A small image captioner, trained from scratch.
Training: normuon at rate 0.0034, 7300 steps.
Data: trained on small charts drawn from random numbers, 203450 training examples, 4.6 epochs.
Rows from block 7 of the image encoder of a small image captioner, named by matrix and row number. Rows with one number within an expert belong to one neuron, the router's apart. Each number is 128 + 32 x the weight over its row's rms, rounded and kept within 0 to 255. All counts start at 0. Numbers have three digits each.
Before each expert's rows are labels from the 100 images, of 14976, where the router gives the expert most weight on average: "top examples" is what is common among them. Only what is clearly more common there than usual is listed. The data: small charts drawn from random numbers. In brackets: how many of the 100, against the usual share in percent.
# router: slot weights (encoder.blocks.7.mlp.router.weight, 8x320, trained with AdamW), inputs 0-319
# up: expert up (encoder.blocks.7.mlp.up, 8x80x320), inputs 0-319
# down: expert down (encoder.blocks.7.mlp.down, 8x320x80, transposed), outputs 0-319

# expert 5
top examples: lollipop chart (78 vs 7.3); falling (47 vs 12.7); flat (35 vs 13)
router.5:125152102123155142113167137102123121072139108089205161132121107159186124129128133130173054095078192166141102101167137106115173059146135131086150108170109174109107125153173154118158155152148128085143153175149098101141115154058136126119112155062077164074162107184141149069088112129075078148142098127068177123152092129092077112095147076135147089118141103147101114108113128142154145074150127113082128159172110134114111136101103091108151156165118169122128170199097092169126164148163184114193105132164168171121154139153090075139103184116142042179135138124107154136134126143115123085091088136122103132106162102143072091150124105104110118122129100116101088128164151070146132170091126150129117095060133113093166088139182046125146116162151209147015109135136133080167176144107152086112133129108170141086127137143164164107112146150127192118113060116093155144064061132135094155079128083165090127154132143154126114099145144123200109163108129147142136135112128059100133108136
up.2:119128138069153171147154132111074144152097156108003128079128177083091089132136113081142136240136069120113147096183103119169076119108097115120129145197106140140133106152084146151173134090123178177109138146131113150086140118161119156127092132113183139144089106151159168093117084121084152147128104149164124176165106122099193137091173113147148132111160145070145167099173100068083166099165140173123152131080152160141147143082133120139099127134119057143167122131124163122135130154082140128120144124143148119119140112125153152154177121124112128226125159140110128182159103101107112099166104084152107108092109133126096085116139114161122186119122089107172129139111154138057128071104141149119124099197113109242125160067173112119113091170159105119159139123121140095144154098138175136106145158147120133151149176120081131143100135150120065074159156143120030119165144128111055121065071152092133116148146141117093219094117112132154114101116158166111087142119122143191086101145
down.2:186178110127138151168145130155092096103133127122125122110151182153094095168159129140111124167142124113070154098150127137118159149156142096164158126091164166189110136143164140173132172153140111139152160140162155130130186103166095166142143152147105191139155117118124118131195151096099130178109144076244109133136131194204134130098102172111162108154117183181130133099141172179155160111137122168142146075151146099163119132115088164125144120179094131156107103074173072173126129136139194147131144118117122176143156108098128145134138090168112186086135116109146144077101160061091083102066102186092131122071145080161116092171099132125126104125103131133180123165125106066109078104182164108043110148168197128088095148126128103110148099145126119146132156095086109120135073113138111134212068151130063122102153060160162038095135147157126201139145136155163140123079145140115188107114107168152189134118103135103104182110135139097133142120157121164112092107124138045127142180130
up.3:114148068148097117140124137109050158085173139152119111127114061149107126132104145213103117097152151124187237060086146118104083136176138144121106188139228131143158097058117146080122155090082068130113118120141102127127137077082155127149132141113100132132131101127098077132111067111113114068130118176171184131124118125137151034089121099141165240169166140141096084130148168129067147097098087117136119101159141138095122155102089142103128122137179150142121124170125136161121118120103141167071107101129135095129169141223167131184152162159108130145130109157149103065112134161101125146104118160118138175127155153091129086148120161136123092148161125102129113134154093115085133131114074134104136127191136200093111119155030141127151159134149167142117112109219113162173144183081168174082125138104121103171113089076094135098114133144121077128141161115138153154106087091153114127125141191161121154142181121115179134143107097107080092181139126090120144101106119118137125119131
down.3:171126090102155067170158098060128045121109147100142080146085134172191140124149125178168120156145134133121091127141140120129139109070070151094076093175135129131158140176110151132129109160158086087123161096124137124171122122176143139143106148134127164207079114106125060108167163113088124139171117134073127138101142080177094095136109128122120143052137097102125118185086079070106155111084093121171114133141176119120125172160208130076187098203123074138133101139087151075134071053139084142151185189052115106076157096149140135128048158122144147123167082114065106108133092142117125104093133142167108093076159132093116108103129113126108138083190140114102171168116095197150167151127087098133137144054121121151141110131137137139134113114153139119078135094116113161108169157101160063078152129178132136084118162126130094162155193119125145107102138162100109119121135120142119112189120146138107131106155074094091086106098146137089134104127127135159139088133120066042131088149

# expert 6
top examples: flat (38 vs 13); falling (33 vs 12.7)
router.6:144150112080065110168107184163065117076133121118094093129119152110156123101129146135064158080108102088150109115084178135193050113146075174144140091161114178113156171102149183173117083104136197159158124080094167098161132136146119093137216124100121161167127105101139113192109143059158140090186111103147106162136123100152156144097142148127171177105155126125165096138104140080098159086164185185115103152094138169155131128131116153137108191102124154119169094057072117098105152141064080153135133170167119110170080135066156127086086147147076122109051143163165118096099066126179134101164136120107113136169080122135146129110146166110086125107167069128119166132170086085149108097092058093149130156126179170171171114126076143122142059192157113122190085112151126105137100139131119163166109127121103094104131171146118179159135124141116140112119128106142127166119154067120137091131083128079157127101056098175128149151118182120128072133122161076116157102128136133117129129126
up.2:094065017114197113148144118207156149145109153102173148056124202166108160135104141051090144117174117086095083112088161156140055139127161146117116095138140088075102111100087156118124100113082155088157134117136119177130094157145107168146141085168152124130119170126152190071122141091073135178139152142112117137115123156084139125125175114089150120183122085116125134145109150038115139184166086114098152080109094144103151148181118117111108192129123062056109172119085138129116111167102115158177191203117116136112186185147134135101136144174133191162098142156107146117141097164151133134122135097162192129160169167113115184090163153118153120097128087178130162142140120131152116138125050064115090174111139094083174177109114128126150113136146122153159137174149103178073133184073036154092099106144113104131124095107133147108142133169133085097147106121124176128122098141085128146110150125127114136147123111150148148102116143097126145109117141058139150105116142100078118179152
down.2:178140107126145087130102107170162203106143146181064122130118119093112083114081117154101075084145146069163105151091183150157129143175116117143143095109143123121117137162129152121120169093110086104079212100145082172113168139150129143124114159108076196098160117138143160213112113134147045146103120134068100134191095087097111092170155103179182163166077144149107154047181137119117120177191102130138124152139108090117080129166104127141115140143131097100147113146166070127142068180125154179155169098153106085195068095136135153129115125135135070148111149159116150061111180167165123145157143129094149157118104152103132097140118163056167097132125131152161102101104138149081058183090116129135127146124051145127127147086112097148085172138106147138142134161112176134071124106097122149073081145125148176098153076125153133181172145132122114122076114170111139145079196112069098097128174102130177125145171117090161168113092115187128103180141163115133129114164134127119096165105
up.3:118110102147059162141100158121197104126147190122121131075112122120211186059078122176130115148160149109101152089061161123120114151122136135148150120129143079099114189137128111164157143081158056128116118116112118182031107134123112115144114132110098165130134178134141150080132141093219082093151135122144117134145068127152141200084107078096130080113136112090189123129152156169072100154168109118116138141134081118133079119112151102118150167152124127151174137112155121122147102105112132117100086129111130113113164173155159122131095144115230139126154155175104185141168184162118141177124059105099112121144166127092148098082113149114121120118162124100140144094139158180126148162234214142100132149148087154148113111173114141079029110157114138080125113150116140175110140093118138084127121124107079146125055170124219081126139118137151105143123101162162118109186103062161117060134103118149166140152120171126086090129103087150144128112094162164158106141106112124140121174143
down.3:095089126130151155125115138142135074187110112157073118088148159120139117115155146111137093109126117133110216086130111179085104096121115145182084112171163134101155139141166065088149185132119130180115109114167123110141141099171160171112139066148109152087114141111143092152173098118134143128097156130103096146086190101056205152147134081140107106131119117111081129130132114137108116132102147142128119095088029098123145111140127175163166143151155143148108174149150124146132161098143075057203130123118149106117116127161124180086055075146121180114184090150072120111077084087129095123136212104133131100070160151169140144147086103103189161102148157070105129176134110108153089109078115147097135104105149095125057121117139113179117137134134103139136100161136080135118147143175150177078061097158115088108156167182134105226064196091112186132127128114129123109103103146107143178110128126085144163129084150128173085086135163121100077139131179106125173198185133138147091130120

# expert 3
top examples: dark theme (100 vs 30.5); line chart (36 vs 7.4); dip in the middle (32 vs 12.9)
router.3:076059239092207106103115107146101095169187099137108072138060157149133128085148128138144138121109113082155089125116150159132112130113023093060165200145106122182124122060138092119138115090114072137161114118117103221144107154147121166123090097165100096114136153154093104079161160147087114163190117095117147114155148092097054126132107118104131110153073163126159153156103185194157138160132133145132171105109168152137117121160165107133163079136142119146084153078132149196140114117195131188118138166116108072110143114151132163112121071175094130139153145172121137144148150159163093122102158120086104139185120067129140091158166137159083130099135152147186148088090143092130093075098140096135146178109139150130155189172067094149161147101128136120180131160108182093147109104156075081104143183141163112146129094133142116158135104144120067138138097127132111166150100124126172083163145119156087130102134112148040150126139147144136101106136077159066144159144113132115155135122
up.2:149160255196174121131121101090156100153137109068140124121147161167101154092140098126101159108171170122113074153117113138141116140152165148124168126110170152109172117120143076128160119149133129109129157127154148138156120179147120154126146124172152102112141150117074115122147158110122131118091112102099154162091119181135141075118123083104142135122117107121091089128148028153134000148134076128125113020109122173130091128154140126116129133175114140135102140191134152111113123076190138137128074127130146109122089108126179114127117166069097078126141099142101162107115102080092111167119163195183130115086138091129135132121198116122192146128108158135152127126087068178177100167157153127049140132128129164112137139182057206137149098104122151110147116120140126132101177145134058141071124128118173077136127141130106135148121125099137157162115121080140103094196183135110176082142167132139143137135136125130121054053119096119113125077137133162116137146098121085164182132130
down.2:085131096140086093081164099079169102122130154120106097117174109186142127112125117145095156232122136158221182117148128095169122142165155143121103184130131109143096135194131117110158079131164145104205167071164073152079154151136110098078150138138143172170069111059173158128142045166075143089168120190089109082129142085099090136101124103069122104152141165116104115128084109103126128049092129091120145098083077122129085147133171121127141091113139129115197112145123142108124080088172108107153107118141145133147126126123073130135144150121166131100112127152095063092203132150187114159145117138148123126145167106102102124190177123094109115165120191131108147091086143166162131073197132112104105155149102100162068153182135173175165135147118094135098069129141173124094143126123129097113131118145120155179058144121094128155151111171086105112150100088111152120146167174128138163096159129155108125143165145165120059093182177126101111158115132091146137138118099138058084133080
up.3:140103025200052188139112123094160037113085139098171167111153182094179134106102112137145079104109093142112127108158091116106135126105130107114101078189095182128167152120139171157084106159140142153109171115111128156124118098070157078139173122132161183097148129215150088119175166182126072081138119088063117137187180104135153168120103134104144110137125115109095121139117100163131121079124154140099146099113083139069121081152175128137170148108116135168122140147116178095119154111099192166091128133107126157112106075140147100135093164098083175133102131125134135150111063124133113135203052160116109114197162071121155147131140151155167150140164129095153102150169096112139139141142141142105184144119093133145114147160183166106171153214080135191137122105057160126097091166087107132113128145088143132112057118098124097106107136151103121127107147169143158152183038107177152147129167108119165166114069107115108125130113158066146095132108109146134126101101103114115113178152
down.3:183122131103146150091110124141130129147122153111120086161119102152121105136137100123115146126119139131159111169112183138104109174120096131153169065217133119154103138084118110130183152082100115137139157108137152158118138134113099089141117149109123168114096148093145155200109131098162139115092082116102189082070152156168142077107161110152113184154134128079124050131087110126159128132128102139103100151126070191118155068143124101150108141202185184099089107157084187133100121050127096201129140077086116123143088119153128106103136174116107096188085084158162169213168131089112075187123074186124181192130099131090135100112166126113101148116118143120110147124134145116138122102126103177163116149155171095136145116132119052159118190089138181086133121166145134111130074189089143115171177120151098129093162147079101085139093128160107131168154106094167117164205116140155089096186065090111133051089123162179086154141132177169082113135133124080123113141135084084122176116138

# expert 4
top examples: area chart (49 vs 7.2); heat grid (38 vs 7.1)
router.4:070163139180150094125087143137125159098132086170107163133105054157147107130199193186127121119150067142123164188126170167137132139161164203079154106163131165126077119132140090109143109116140110153181107158088100146124126077157067168123147229201144051123123123102143077135111077148165126095129091086091083148147083150135121069075152131156084131118119157147158123126158104088093172105159126105157086165141156123134129171089117148159124150171135111141112147138161159113141175078146188125035154105142142170082097118167084136126087094179118113123131091108114083181093111096124123133114070104135122079049097168164100110151085138131125159125114125065119089082132194173138097134111101139139144128114180124112154120160128132128129097070104139127120166168139113206135103159138154160139173084130172139081124133116148177139135180161151164129124124134158147159147157052168126172115131111160155127156188152145114171122110051053115119131102135097094106103130138136114075133124
up.2:199161195123100132181093161071088095088192228131134095145149198128132093153127089192141152111093062102121104176119135110111141212105062171099170195111151104169112116101142125105123127110164160136161128126159089118110117104165106125141147111147119133171119097179144083140087106136108122087124115120152124151118195140138118109127125113132092110179099118094156121153156160151101145095089119091177113135135129127097117183104184112087115115124077114114084128074127110169150055179133177079111147144149137119098146124085120111136146123146059136117120150131069090126133094149123120122059062116155107097168152088133157174154149133106169149176131089189129154112144105190124158107151061144163142154140089192140158093128128151125138104167143103119117160123166166123171135137180055103106116117099137118101145105142142135139166128184113082093101135084169107104153111135159202173078109115122103114132105136138082108063014163142087151177137093143159127094112159145078103177162
down.2:124227149114120063073131140112177133157146087148142093109162083154111114069072105126114100178126110132089157147122144140146111130087100125121141129123163143101144107149155147137089174068106147155117106145147125117094108133158108161097144118117089097180197119123139138107138097152134159156159098153140102138100141131104142139113127099199116134159060202128178135100148146101092074103121141114133155117104143132099168127045109118134134067186138194087074167182165138131104133100159106143076126128134123165155212128155124130073153103081118139063101169053062119110110134130168106129149113104105127143127147127070124107032136136116152103148093123125134155097116111068146075131113136089163108163168116168137160079085095102186087129134188126145103138107150089182148053129102186134161116148145076085134176101119229140127132146152092069071118169176096118153125183153137139109166129145136129170169193165128114111125127115155101106159062098109105109110127125065132202139125
up.3:090152176196092136117121139096136136164162110195158104146095091187113082174134094209094110172171214167147113200082096106096104055118121112165128107108125125142132132137126102133138152083124073125092136113087105166092106109099174188141178095153056213153118136111102152140114196128116156118122117129071112152109133151089084097116123084089118103130162187141114081099118167171129142134076135053125164137133087140185079068133095188135115107130147150112097097118153091142171144136127061136188164177126136131123134133096168139084120103097158082107144111151133114093161102133148117133121180125150164150120186137138167102158125122105143132106125116031086123117164130171148147179178174138148067101115111162157182148119095084119130114115110097165081080143090112136122101075126167119123106159120092107121116117187103147156117165150134113126122117109088091128122144170080106131141121133099168159131138172145088170192097098134148074191116158188195103125106177129162136119073
down.3:128099108101121149159144123098094088101072131159039119131140142111113187100104095105121078129101134210136125149086092110124186123120132132111087149119170163115124164120107175150101144062059106104112150109091185142129113193132129151122123167119147159153157142148125111124129070140126133117108145133128181146186181111114138039081125088152124171144082138132065087188133123154120121129129148069147189131176117154211106074132218215134134087103035191163161151154095170075137107100116108165098093150124121140086093110095105086163139141196154110106108133116186162035093125137108143143115142128142160114088131170125165155084119132124155152156147125144116087155159155131148191127148173158132144098118107145148073151166096127094120138099053169164132141131113121161135163112111145092175144118132132116104089129160091052118130174143139125151115122128172153146104150120110168125121125108133153081148135154129121086173129086138091203070112186085110101148083146121090058128122

# expert 7
top examples: one colour (85 vs 53.7); line chart (61 vs 7.4)
router.7:150111131132107135129121115140151098083037113176150145138115098077101158067099124123080111101114195154116076110125104130167193085123132149101112069108068121097183121173077190099125109143119085123115150131133143073115169162205125115085099163142122146154116149101134096062131152109116093102154128114098119109158111084120189171160172115135172182095167107127110098080104055128117104137116109140126118175091125101082126111133167110133150102140197107157134094193124159130131118065082095157143137149087133067105131138110083154127156120165134120069116093135169193085111118094146123136130105112110147136139107071146131216134134141115149118121151097197083119158123132108112105187157119099117141113089108124104157084101160173196164133203159102140106125048140138135109116165093123058152124103135112109120142135146108071111146112066119134148162152174156165104176140098060109162067066090124141153128141147151150157096094193167164091133109164074085068120078141153180113098173
up.2:114158184162143101088196125147178147156175162104063139153078162163130058173055168122149121121141087119117152123140141153087161186114126091109139147186103169178114097125100122174098140209089149083167155111147170112081156079189141077095188128137168136097136186143110143101124092171119166134133118168165099101073126162145085108068186088113095133085067157152088110177109108069136109182144139071124137130119165082126129208139117113166136140097103099086132132144104119147150123125121153137068097112044170120152158119158128167180113149117108109094123105130103172135113105123119073179149109096104087120111153110138111171126099125106125145109129135119118079096139142163125138141176084125178133146098110129118148127108075092112111121101143162113134138164132098123114128174148096099117144214121150169134091153165093107100133098116163093060175154125101069168116158105139147132107126120255114140160089125132043085121175092112154136062136133158080136133145129130148178120140
down.2:060156131108106187128079126132096152085072112124172122194137112149074174072148150107107132120150122164150134169114126155119122148139102195135145166162144117121153154108125086131109111179157105188129124103151117135091112115108114124128115133089145091027158123146135202115127118066138082115120153144114172042139171146102104114123124167119122183069105094063124105090096150148127093087122120125120147084084157099132079110144137108138152162172137160110117132118145016079085168125157097118160155143113194096193151088112166165091160088127141135145084143092182134221099116110161083186129116127183106137116109152110079168077165101140137166169153114072142111114086171146127104135119150134120144164146124145141152088110098118065165135112119112051167108123141118090103143189181151095107142192143128148133156149095122149142126117156077202091132109114140209150166121118123141053156091150107137174108192177127112110096127110112131095147128110132154146129081134113090143052090
up.3:169132168166166224093148092092134086110076099186165094077130090167098096154165147124181079129104060130113157068132129100136182129107128144095149174107114156099091138078134070121121102169194105122177139129136103137150160125063148123160077141105123120134161108177087117089133132158121159116094106088108132132148116120090215138136087149069132155179146152092108104186097125184098160128137122120169142116100119088164102123129145091125126155136159147165085103111131124160119108146134144109091067169141159160108209088136086146104176146120132074094129126103144157141086084104138116090087126156176116105115177040150111056192134128137152114125136099093166099086103180166148089129126088115137114166177095087181131139183127180141177166053167176141108176111151120108124165114093106090111157098167201110125148140154101100102074104151156095106166158158135147113172121123159151195190135121131121142099179132174161136166149105106150081091105094079106089106113099121132114151140
down.3:134137117118120130164119153115202121117088174104127066124100152106153136191062127181110116115133114173122109138114170115139127153138173094183133097126085076130118094125133113176135147160132111170134133148181086132135102123067179103111134143114113179106118159087146126188135199076061113160147084190128139143082142112135118167065171100195108098045177153157097160123144122182143151135098120115102127147097119139165129076160149184087127127111137080147182149120090085119178091083102155120173058074162109136114132126113184137157124055121118095132123128182090152162202144136105142214127108149113157182143085166115116122123136100134102049119118097099152137148168114192153085153122138151154109107115100120168112119090099128126170107141154166139160107074136106108131121116153071070139168167130124155130102085125114133183148109143162133186113106138141178091160067119121114117122103194165156152106122126158091065125088148149144146027159115118078107113141122159107199062131

# expert 0
top examples: peak in the middle (32 vs 12.9); horizontal bar chart (25 vs 6.9)
router.0:073085113140200121108128119089044160141198085155077142137154229153087128143160158101145068076108089139145122230118116121106120117090069108152117130136184141164099130091157086182115155122081170156111198103161121136070178101142124147152144128083082082122107060152171169132129121182111106120147156115127116105094118159093115129090056134146112152180139143134136073137139086111186179135129106153131132106136145106079166128095097144162115101102101162088116107093120142154121159115148061156067159124084120135137140143140107126122178068121141111152150183117143113103207129202121100137116221132089075145118173174132130047145113135133095090159133111090161194155122179094109140132091127094089164121095138174182100157156142126159079119136120101120164110104112080121148139098125117161115123171104101174087114126168156123106127102138107118164130139144064110133095108132157101119101075127110086095106105121149150187163147126189106127169166103116079106092124102152172123123135
up.2:110146160157156129148135155090130174155085093106140163098112139124128178097120102164101080104088153162161108149117098094135198128158092130124155027082071162140069109170071152134192100186137163155052115111165081134108117158123148108130042064118116164119171091170145203164174155183163104121092177112157125162152098134192135079126142129125139051148113121145187132131183138173166156160142129165144114141133135099099099128138108131154136120118145126158102107101108111126094167125101061185207116134158118117113134123095145121139103174149104113147082166164127155115086102145130205110151123123134089161114171107089067185159107120064118095119099101132159119087090118125114083201065112133121126078120140098149136120128134169131062163135102070102181058070066141178130112144106096138161113146128113119108130163176138144092153175054122139132091175133177148158167152110108110179134116108076089116131083145116132100165134091112091147108123152116132147125138153143093131139187
down.2:116085076133146096136164151155144138215161128089159169238125138140080141141145140208116141132108135153144071085192127144154136139072112126137163158128073139128062156176142083090144176111129163131132071114165148143138090090122163170107152052131127099098108161189090145153136134127181071094153131192130184125110109158069122147107130151153123120175098143118150121163138112102152093140139146171145166089128182148090117127117100118147123132200148103129152101118137144191123118125160094103110152141154144154142154094084124139155089110150160137136140097117081118100126129100135090191151120114117174113129121103123143146127110097129174099111172106062037130131101121080066055089138117134125159132161160117127127118182077123155152158165144064058166119126117164140136171153146069156168117094166132112158108168098172121131106115200118110152162095089166226130175124145072171116104082114120112120136177196123132083107120085176125119134150084157115044080154132128140167133135
up.3:126115142105145163129172142094167167154165130154181179091113183152087105063116149131134071212120121133157102080149120144150104104103070131141125175105106133132142153113143092145157110127121129141088183141132102151106171153134161116133069100106091160123141132118092139064145092072146061083176122161099110121164115118106052170124135104092138146036139109127114177112170163187217096128135134105118125114134149114115073103157153133072176112134103128061120110115130145164117131112133099135176102169143152166187153121121177144112114109148124138207127111163109159137111186118080080052164182073141117151158144140158180130133123174123118089143113144132114081141125117104111108129104120104126124089179094084193094143122169140129098142143177146139126140151128168106180155119174071138099133096160184143120126104213161133152105106146135145068153100145160118132083121138104151148081114100171000093105120117128074119103179165096192089083131109153142098131117127089184155106090
down.3:156132178144162063159074112085082131117098155108113083133062141169110097128092129192155130092128201153109119134144103154126106115116087131127104158171083119096176080168108133124160116114095139123100063120123160106097147106033107146111090121118109139117105127171151127198086098119117113202107107104135124142093071120064130098138130138150122173096112099132163126091122094125103127078073173076151148152092105093111100095133136080113093175152164127114139092150237124188137144128212107093085107115129145102146093118083112133099090146132099082085180128119099078183148092134127161108128130147108142125105094136152128126176153147120140128135151147139169100169177129162102157177171166159095164113146048074080114077101119137167131129153136118108129091105136058156139150114099102173109095098082139090109144140158132168178137094079139095098161118121118139057151152092139122133129089153102178105168141103123135126139155127033077127098192175115090173152194161189109184134120

# expert 2
top examples: dark theme (90 vs 30.5); rising (39 vs 12.9); horizontal bar chart (26 vs 6.9)
router.2:208157115100086159125100143113147111137103083114111119122167126126063085130118044210151131135145166164062133152141123118098168169120153181082141121098195096164135146141140164150087130133180098111144080089122116128122109123155101149166165144087135123072103110155181070104086133134133135083171127095138180130142187121129096154130140120118132093137104156169095179125176057127169112092167102092139149134107151136117119145117150112164120128093134121111116138209122078181127117133113179103153098026185132115168133069180123126131164116115178137136123193133093109131131119119067125138097081153117114124125210071158162158145143189154186095153107175059130120140124189169109094154165102098194133133144110138059119120158108129188118088153116139163085102136120130168236134146098113133115131120181156113133135108155048144132147124175096110162126104132137127083120176144105173180161117112148126129110181084155147115076078122170093124170121143112175115147133161123091173140098
up.2:141180071168071110132122123128128112125139157120226096173128064116104097087120178101120200165146201130125118130141118098116145094128116135134109192198130108109132143108166076112120129114098169095098123114115086160146110107137168090113182109144106237155163150111113110191103079121159120089119143157111118090098147117116144122126129119127185124127124150075096101125097094105107159160180194088138124147117161144201147112115111175120140145205113142114134098157099146158115125120162085142103116169129161136109141091201156131158169135142178098094115113116120113131092116146128108132064128147069135121103177161159210123097119172101171118145138088128116145078131099156110134174128143154129115099067109104091116070159171120110182245129137110106121122114157083161087081189101104028154124177116153157120093154146107106166116127085139133145121077120118147109081102126117105177112109128118111132167138110112186189157068127113148101177133131079077145106120096110219134122099
down.2:136156139111154064174087230113125150140080112102151187116131106141145118144108096128113173082167124120207013135139154096157127102105154130142147139125131093164153110058144089103108146115154133123106060066150172130131144107152176108112157141110084114123120152176118101145058172102105152170138160172113118146139167139166126163125145127141115141080076110188098144163079098126142154133106102179163105077136168102063137151104106094205132117144069149102092086105143075146109134179122091097127081112110156139123097116040153081113072161162121104073188130114125130158134141084138129169082173103125141171124187119134140135084102131135152173174166129106143094130119132173103212077148181123065127117084124118128095142150092134163174130116151204132105160120096130157165078127112095101126160151130133143115130181098152092127148171059120120157129078121141138091159099159179103147102101159139058072105152166154150164144105105059092117092129137110143149141125145098129158156163
up.3:175104184043227134113150089138191135138157085102118141146181164154142125116145114040194124161158072119113079172128111100128108104146120101174166081125179158111074127145104093151137156066103147113145142137146115157149110107111109078122197112154142155132140103101171135096110142164133142144120123129153186101137172108140094149109130142135103092154126107139111152109123120127150055138133123132097105097185128124116108139136065134130103113121159141124178098089122093070112126085141131141105102105169173131114151115090146144169181023133128124201136149113137147122147135129125132120174134171091117115141213099126202199095161078161083149133136165110132147105138194153082144109065149182113102132114068064111131201126197095129166174107132154116137134156114106070157097175146131097131124192097143141118106128096165111145139098100124134150118131113153143103079069105165191044113145108135048175102131086125109104095104139134108131164119095125118117177114140144039119148146
down.3:199158117152170129082138164159099093091114135146106082105144147192097164175112087163080160198096121168183129173141159157138117148110126087184143199169128093150143131085118158087131169133187116085161152134106183078122134081121075103122121135172071139153144087117126133119141108161173197176148126143098152116150165129120174211172131129180053109091089121116112097129087120160191122078110142127141145078171129089137128165168118144129066112196126121142136078069147112138143102192106132096135149129113138125144135155161182144181161100121133093146114209109092164119192123111193118116128102156129182119094127125145191104131123152126148131106170145080081118144140135162158085123100162123120114131122167102115128117079101160090087148112143110087168112107115141133171069160120092166136113094164109138134179144183123158107139180120081167150063110125200112184184199139100166115186156146118115104149147121139127032147163133139187122128136128155110096117119176127154131121152

# expert 1
top examples: bar chart (68 vs 7.1); dip in the middle (48 vs 12.9)
router.1:098174158164129105153134133146164088136149155125137070127044084096156099121105134095161165130101129164129099115086169097124116130090086114107121096060171146148152089072062132115087137083174123147149135147140124082101126149084151171113155152127103100169123108158177086151172119133231154113167169142168197138191138159165124175148118086138146166130110157037150177114151120181056161162116193141137110153171156168165143083105139127122099151157158089144121095144099094118120149157161139140112137145066130076128065126136104104119115138137116093148156130052085120124131172095175102103101123105142197182081150110099098121099146102168137100131151110118151115126090117124139119133172133140095150074110146093131136103147126124086168119103120105127092108070159085139105097142209098093121154122086149177159163199085158065163112113108150128143110163157156101143112103148145133109079142060133154108181156153097137052168206135149125112111126168168153154132123172042156083113133
up.2:120134176175174106148153136082091139084107103153158099172148161152108121134152114128073112046146124074117187145171138122142109108120103160175156109124085155114111097108142165029155123084169114138153093080054111131131119112146091166130108098163150190133127224076098100185122143140140073079130101091116108135202146110130169130117101139168115126169155155158112136127083121149190077125136107165067120118145106145148099109118138147086097157133157114149137149076112155164120109187143144153145136138132093113143163080072129118115092153141063166111142087183175102121178044122086127121204113118184103125167120136131089169136148109156164067145138134088084109091155147116132128146172093113162106138160094165104099167110143089081157119110136134126170088086149155137138114195118166111166144164097091058176084132129117111110091136116135052162105079145152150104143096100106147162148070131161131095110148200151170118223102114152146179147143127129134047131100120153154140127112
down.2:123135133147121168160133165130104119131068134154092092099171131122068130125155184104127145092096095111142168132108150112145131143142156146120159072095094132109132192101163125151145122098182096193124120143088138143122146093108176082159213088128127134157156112161153104080137122165114134087162169048130103132116137106141118114112144141179052060134076113085125060099089087094193111134101110135159148144132095146130156182162175159165134162129120075163201104217174063171120142077148091101165117123109113144132102101132103112132136089163091153171128111168102131132145168155148151147126084183146084137108151131166124217090115116127152179088125151161141144132044150131111106138085140105086078140120112117162179158126148092077122187094135173103100130127162116143090119091205087170157100150101109120194162163148107168135147068116107081108061146107158120143153157140076095148145160135200142121104067143111166134076162189160149128098092110106114123163167130136093097126085
up.3:149145153156163095100134083072117106168059102093112100131157102135125131207153070181099121097112154138159150166133144144136164106126126145122157143137121144110188112104164149185120121159115132160115134136135119173104129125079089124138112184039114139148143111118122116117159125157150158117053087117199164160164137109130213110123141122073115110120167091132108201104119095183095202110117148165117119166126123115166135133128123139166140128083092064151141190146129149123114165149107126108116119094148093097105114087112124128129118136149121191134088121108139116135133128132101180105059106109140126102151051105113180166117160148141096128119127118156039114109134112135105116109174068153176162141161110095084127142123115121105122111122140079119070137121048154144146086154150176219178122217113096086123104050134113062081080126075126126146092117129139165117082073095241101166136157160121068168153146112163066170148173136131146137102148209108126123123145146139093139110143
down.3:139091138152168180141080150106147104127095060154068154117103131058163157119095170132085100117088138217149147126120138142137110135135117122151126158077104151158082080111120112137162140182175148080172150080103133126161157137107120151160172125145129092113200114141136189144147062128132079115107117126147127101126101108107132058097041107103088109107095108121190100083085168191146131187121176143101101118197064163142136073105093131099136122135177126133155117160078160132097145107079128147114141131130085117126194125137146143122049115089129096173062139121152108118159101132113179185090096121164120108156160080069201153102136129149108155102112142114132155208097143148101142118164131137128068153107150151114103145101088139166116128123146092160147161152153148093101139140115181107139165067141172092125165130111133071116131093108090073164137190118112180159159102083123083128113115146103107064123164090127103105136128180099147146147172083123069120078138134123231150094159